{"mask_ratio": 0.75, "encoder_parallel_block": false, "norm_pix_loss": true, "residual_init": "zero_last", "precondition_frequency": 16, "max_precond_dim": 1024, "adamw_lr_other_params": 0.0019}
Rows from block 9 of the encoder of a small masked image model, named by matrix and row number. Rows with one number belong to one neuron. Each number is 128 + 32 x the weight over its row's rms, rounded and kept within 0 to 255. All counts start at 0. Numbers have three digits each.
After each neuron's rows are labels from the 100 images, of 14976, where the neuron reaches its highest value: "patch colour" is the nearest of a few named colours to the mean colour under the peak. Only what is clearly more common there than usual is listed. The data: dead-leaves pictures: piles of overlapping shapes. In brackets: how many of the 100, against the usual share in percent.
# fc1: MLP up (encoder.blocks.9.mlp.fc1.weight, 640x320), inputs 0-106
# fc2: MLP down (encoder.blocks.9.mlp.fc2.weight, 320x640, transposed), outputs 0-106

fc1.341:110120107071093092117118167054135141125120144141146113156123124089141098158110102122123061124056088113182105183149111154181136164104134146173148135147143123118131149089138109108140091147143136114119186128133149111118161144092140114197122144140123158086143150142126155109074105166141135107097127182048100166168060109091161
fc2.341:079134161168085149135143104097110117113188088130108142111081120140116114124115157149095134083149155139002078121153119116093118078183087100072061147120114114114133102159120101148000178136149107122141145135150114186158107137140111148097144121099092099139112106146133164151149147148144130141154130131113130122132174118138117
patch colour: pink (30 vs 8.7)

fc1.317:132135126090162151178124080093130132105123146146140140159138124147124069144164145146095080107129087150195096181117125047129096152134131198163113137148152167137102167167095179086135119158139141096135129152109155091093120127136116126113075159147157186104163115161182143135101046046113133119107071131083104092191146094111172
fc2.317:062137166180066104111112148108132119140099086105160172065135142115098099153134172145091145110142129154082072096174083159138150176133101119105058157111103060093157121100131125166081129077129092150132116141129128155158125115132124156103161096159157098157113160062178104132151190189102099113137101137110142138122128127123135
patch colour: pink (38 vs 8.7)

fc1.583:179134192182174149163144156147122140146142094082108130129098137135146137104130126104148202121131146144157130095115130170085117131108101154131099127191141142159133121162130143142116157121083104129139115138132162115170138070134097120115137107101099112114142085092092102163202159127117177104146103071188107110158198161149085
fc2.583:133124094119104133114124111119125110127119175166138148157166116126120100138146192130116083133124103150137134143108137101099138125171149095140125142053133125112083150071107192134255090125159116095103116148118115150107153166120149127139101109164168099104147152144190134134125108128123081203124140128152126115100079126086117
patch colour: purple (28 vs 2.8)

fc1.12:057155071044039120054128153128163117152114144136159109149138151096132164157147122119093074136139099107141139135118097136175147154160119135130166126072137121098088136087156114131138111164145113110123135133124106129125177161115150136107115173164117165149125155116137183100087168120095097137092163201026122113146100085073210
fc2.12:106103142131192107137115122062098169113153120164084112137106113160141083138106146087182107147130144145095118149120155140114113116150137119124107095166136145126203118142122102123000164113137144086116123135152145126099072157147113104138159123118081101160113144150086099131094074125210162128170133110162163142120111120142080
patch colour: brown (64 vs 30.6)

fc1.286:091091110093154093117105060096070141103115177159101115151121109117106091155106106159123057155099169125100115166131163145184098128125186149136141137112131157105136085129104118101147146125209139107140164157157112124110104148135170137129117150163138174156111083139140147132000102135158140163140128190037104156126094099134122
fc2.286:112129150152068153131141121163148092114142101119165188119129164118117152119149123162087126092162141116159094097135087088069142137114093145108107177137113120149078145115152122118000121131080110176139129122070137143187173114110127154091112127116161134083125131111173153105244140122109084096061131153122079109118162136121164
patch colour: blue (36 vs 7.1)

fc1.616:067147135147162086120201122103071130121143134126152125106172111171136084111153152087146119104092066115090121158136125091075147097199149142091112181146080136132060133113063175140127062131112189130139090134136055187102148104165150111130139124191116128107126105100112104121075127142097102114139153094127062136079120115109164
fc2.616:194138103180099103122095112097132119142110118073175167130141143100066137152111112138129175119136205118231156082156127166180131178091139150137177018123137159139138117172130122108114126165137125133150123093142119141119085078117088124120145167142177162128089096123123113182138123112066195127112125140093199080139183087178114
patch colour: pink (27 vs 8.7)

fc1.457:074163079076057137079117120119131088123139146128149107149144135119125135152140111145093060133141128110109140104116109139162151127136123171105170128065134138098093109081152135136140110151175121135107141106114091136120150165114141144104127158172120175169149150126141209104090171121089083125076145216026134107113106085064180
fc2.457:113119131109187093130124133095114184134125118155102112121106129143136098131109135089158117167125134133135125153125150133124123126140151118143108085168130149126187132148120092120000158115122135093131118145155160117096092133148124104133149129127087100151114149130087105106084063108223170127152146105152146141138114116161093
patch colour: brown (77 vs 30.6)

fc1.90:062126114058155097086098076083088156098085150154116114123114112128127102145094118131133075154119135128118131166142160148185097136097205160163130121133121172107142096138114097072137155127213139122138165141172168134135137137112148153118114150155130169146118134125145129104000118107183145175141118165045121167155097127140149
fc2.90:106119139159049149138145122150145090108196125121148194131121164120108153131159120176097110075151136113129081100131088078065127128129077136090104199110123111154081142102138148146000113138103113171144132124074109142178177139107128149109114124109153123111128107114172166131235142157096087100079122137125084108102160145103164
patch colour: blue (51 vs 7.1)

fc1.448:101173159167132141162074107080127162132114126124096118149120166147133145069141153207164148102177129131081109136137160078103101156193145152195090109146096178074115134154099086104117180149116113157147109079117110134117107181109138182151127147201103097159176100118167144151057044108178168184133112126042111142141136121149114
fc2.448:130165095049136096083117112189139107135124170091151130132126093136121108132118162113102121111113138100202102177150087148137126182088148161138100188078135148065053155090105142136165096145106138124112132153120067089189191140072128116147090124144179170089183097092123074122166199130092085082088118154101130112115135135160152
patch colour: brown (61 vs 30.6)

fc1.170:068142088026086116070128114089118129125146172164123111139105146109129126170119097118089054148135130124131131141136135137181127132131156173125173148089152142106127103134140122089140137151186133121110160119152142102113124182103141142118127177169133182153115123135123171093033129108141120145104159217000150144142095082087179
fc2.170:090093159151141113137105136100134167102146100177113156124108114171111122116124152128129097114121132133093077138099113097077111122121106095124077105160142119157161141088150094137000156113102125141124117146103142128148140136139124143120122102102094089161129168126153133106169104120214125123129126111183102157116126167131125
patch colour: brown (68 vs 30.6)

fc1.592:096110083054095143084079129095099132119128125186125156118122138088146103209142092101116052145111100129144149167153113125163151139122141196150174185098145146119090088108173147133141138146166122082150183127108153087137149168133148139149160133187150131099126149131144167079098134113100160128109125214081148166118058092136171
fc2.592:075145182168136096179142133101122148127159125134133137103079128134094147126124107179092161103129134129011099104130124128139077141110093090102099093137141075132131129114119068118000179087093103150116105122148144148134110154132127134106114140079081099158119202124139147139116143146134121151181110096172130152163148139110120
patch colour: pink (28 vs 8.7)

fc1.474:195133165193183174168164116112115133121181106104095139139118128126151130071116101122116200113122151150113165108111101118063109139086094166127141105174134157169154129154107120140100136083075116137113085125127154142119135077130097148140121114134118142138132083129073127186168163131176164092120138100191103117185192155106087
fc2.474:145124110152109140115110124106106110164050146166185153129173127115092124182177207143121096134129120156164090094119174139108164119200152097111078122072133118123128136120099180134255114130167148116134156130154135126108125113127141133123117110129170104082152171128213129129132124134082075185109100133100113124068127110133148
patch colour: grey (50 vs 21.5)

fc1.639:193122162164149109214134174140156131109141092076115185126097129125147126101144099082131179125131126142189154131148136140077077129092105152115088136193080133185161174111144164113116133141110127143147114129136167138099145073128105127170129120083146104097096053148103097147195111137106172114123106037172097115129169139158084
fc2.639:081141138159108148136133104113112129139101134153166105137167097136082103139132155174096143094132133126076121092140120117171149117171130105135118099094132102098069099133124138142255152119154120108110126116140123174138118117134143146110112124151142106141126202117196137151145177153058069153134111146170133140147131116086161
patch colour: purple (39 vs 2.8)

fc1.269:112098098063170093078130101093084142121093145167121103121121136074146113147121150100101076145085132141119130184129147169184133139135209153108132113136115172134150079165112130080130154127205134107135190160172168088165125126120121175106111159172129192129106116118140133122029114126147164177124133184091146147192128101114148
fc2.269:094101163178079175139116120124144084108202124143136189140124138148112139132151115169112116073145137145118072076129099084049100114106073139123104180114137101164107144047138164141041119131103127182135115104079114154160169135122145139119112092099125096099143130135186135144228129140123087084113107112126094110069145181111147
patch colour: blue (39 vs 7.1)

fc1.346:149108097102046143132120128166154044150099137114136144089155108128128103175148111095091098115137122082135176168181108104133145128119117063147145138042157088077132173065112101136138126147193076153110134106108083168090149137163156071100122142116182104085096144145140133107175145104098084080102174122105079097060045119181132
fc2.346:098144104094177088146142121111099197106107089136112086134083111127143157110086106143177171159136148141103177119100148155203132111105146162109164072189115107105144096198159078125025197142083160145116151116195167093123107141120116142115140180113062138170105165134042147128030129121162187127156136112158168175211109081099141
patch colour: pink (29 vs 8.7)

fc1.394:088079113062150143138092143108113100127202145166131143127123128093148134174150108160111047183071140187123125136152115097177156107123112181131143143143175148110123123125140153151135123122097147083105211129106171100145090180086131171133151187085144184091118115087075195096099125140152108132120094181114120138150100118080132
fc2.394:097132185223149111161150174113126175162118131157137116137109128122133124129106147126106146109141076150134092100105123122135062105180101080157084119118146085136168079063136115148030119062151137113109078163082165132103082146148105103149142104103131052153158190102155092143194115094179105151171112123100171137106135178084051
patch colour: grey (56 vs 21.5)

fc1.575:099113085121216146068144117066116129097148101152117134155083165104182137081140109127162147109085164157143127183087079173065124141140106188168125147154162192113130125140116103082119158105129138147107172087073131120175187110155163185133114113151078123065136083128139125170103166070164182122122131136152151085172143152132142
fc2.575:140146189132057123140123129098131120137133138136154127112147104111113139178165165140113080121157079102077083075156099115112111122113138105088075159076125094095117183068108179146181120101127132160135118170180158136124109171087113122112110090102135077133160190112148134166148153176117085184141102124142096134095121159081148
patch colour: blue (29 vs 7.1)

fc1.376:123125148115092116167108116092093148120088109156168184165125083121087115125123116153114115145105115165173156166145106122140161182138177108185073133139088168070102176138161059142124140139071144091144113105164100111066104163127142114155130134248140131128117145107192152101076074201101168070147124146111065129154081135165173
fc2.376:134151125175119137092143113124132099114130123069127167137137112150113110144107159161119141102138146093179108129176126123073151141146122122092129082155108108097164112089128109137077137151141148138115135083091120141202207146103087137142144132119169146116144087108087135114183181051108137102087164133078126122119167106156104
patch colour: brown (61 vs 30.6)

fc1.192:083107093071141101110109063078068133106128170152091111142117121111105075173096107145123057130118145109115131172142159169188114134129196156137150136126123149109130108110116114090138151129201129097136180144155115123100122134129148142120125158175136170130110122149148149105004115123161144155124142184048105153124091107137142
fc2.192:111122150167064152140142123150140104113162097124164184124134156127120158117161125170091133087156146132139082088135094078058134122117089132102093190124120110152090130108133122134000135137097123176130116118077133142187167133115131154087113134109140129101117111117159158115235151148112086086082117135120087107111158140120167
patch colour: blue (36 vs 7.1)

fc1.299:057116159109195078152149129133152127132189172162159102139153096123168113164152132056156085147089063116113107122180141117084158103143176158112125153121093137122127117156068199136127066085092192142094098143131108158123074134164139105133165122108108163129150086088065109115078127095149072120101146135107121186084161113075168
fc2.299:127129114231148145128123131082108127127076118130136180128129164124074160156115145138120176111115201165197121074095150116210100147132071159148162027162147108160145081109181119117034145130145158120179106118125129142109095083141070142172135180142178157122085132137164112185181128124122187102108121116103181096142147100107094
patch colour: pink (25 vs 8.7)

fc1.319:050147082058100096075104131124125106107140166148152122151121148134115138156130130106137056149111161117094111110138133155214147113124129178105166148085134126111121109120160125124136144119168151132131162112155122077138132165099143147116122156140103197173150141135127167091042157116141100143123157224000174148123098105082164
fc2.319:112124122112164119126146121106128180125130131179097134132117128132133109109103122089125093150136110129142102164109144084040103117152148088146104118174143146145166150107139089131000134143129112087107106138106151127121126137147107114148142104109127092144128141133101130090136074079208143137131155083180098135135130140148098
patch colour: brown (66 vs 30.6)

fc1.344:087122084060047134130114139113129098129131184154130137137137126135133123151136124127110062140098123117140161176140114083203169140111138177165182128065146112128089144080154126139143128143173116111119160129117080113072138173129158147128139151172160128134101127129145175067066117141112089115107132170033146160096086104109136
fc2.344:108139097163163077136162121098108203117094064114148106089105098127102115151112097131147146155179135167113120109146168182142144148136124109095065101180141100109208117180125048139000146119137148111130103101162172118132095105147082117137126162105101138147101174120077085102115159136192155125162119135130136159174136096162144
patch colour: pink (30 vs 8.7)

fc1.308:086113141102182111115107044065056138086137168166094118145122115131104081147074120159144078135127152114090113141136166135178092114112187148144152123124144154109147101117111116101138161118207135119112168147163117128104135156112155142121113147169129168156119106139136143141000117107170145155153120170044130166098087105166110
fc2.308:137140113136045138132150127182151106126128108100167180119133160105113163122163109166072116101158114117155099106120082091070146153119102140101099200112106119145056149114140124125001097140091105184154132129074140134178168109112139146108103140114175128093136124087180162092220140136105097110051136161111063115124154140109181
patch colour: blue (50 vs 7.1)

fc1.229:123153145138158095103123105120086153071127106132114105092097180110085128123076117158130115107084157157102104158095115160163068138127155156106110120184152161133078126163124168117130123097086132121155139186155197095146143092089142133149133123117033143143149122094138150186097169121113191157154103142179128121241143144083105
fc2.229:133087145145097155109121119114157085161152142139125171160146112111134117106169179140118098110127110142136092081155135088009114120157125126144071147088106121155139140112135200141202096136164075169156147113112120188122119102126140131111138083132183090074138129151164157120158088124142075145106141145095096091014140143142133
patch colour: purple (27 vs 2.8)

fc1.524:086134122109222136087178130089074159143136105141120106124159141081161129102133174100126137119069093136102075163116108129052126130143121177133111165199122165167107132170114169116114147087129140102121170147132124103163137038151091178128094136146069143124166049114096149168049158117164142127132126134158158124180173141063137
fc2.524:163102107216072147138103098099152100116146124148155182135138125138057137170170145154114110083167139135136114072128111143164105157127112099144119090078139123143137124075131183139192090122146099169148081113102136151118114148133154149141116068145199092124140168107206083153211121118093111165106067153084135114068136168138118
patch colour: blue (35 vs 7.1)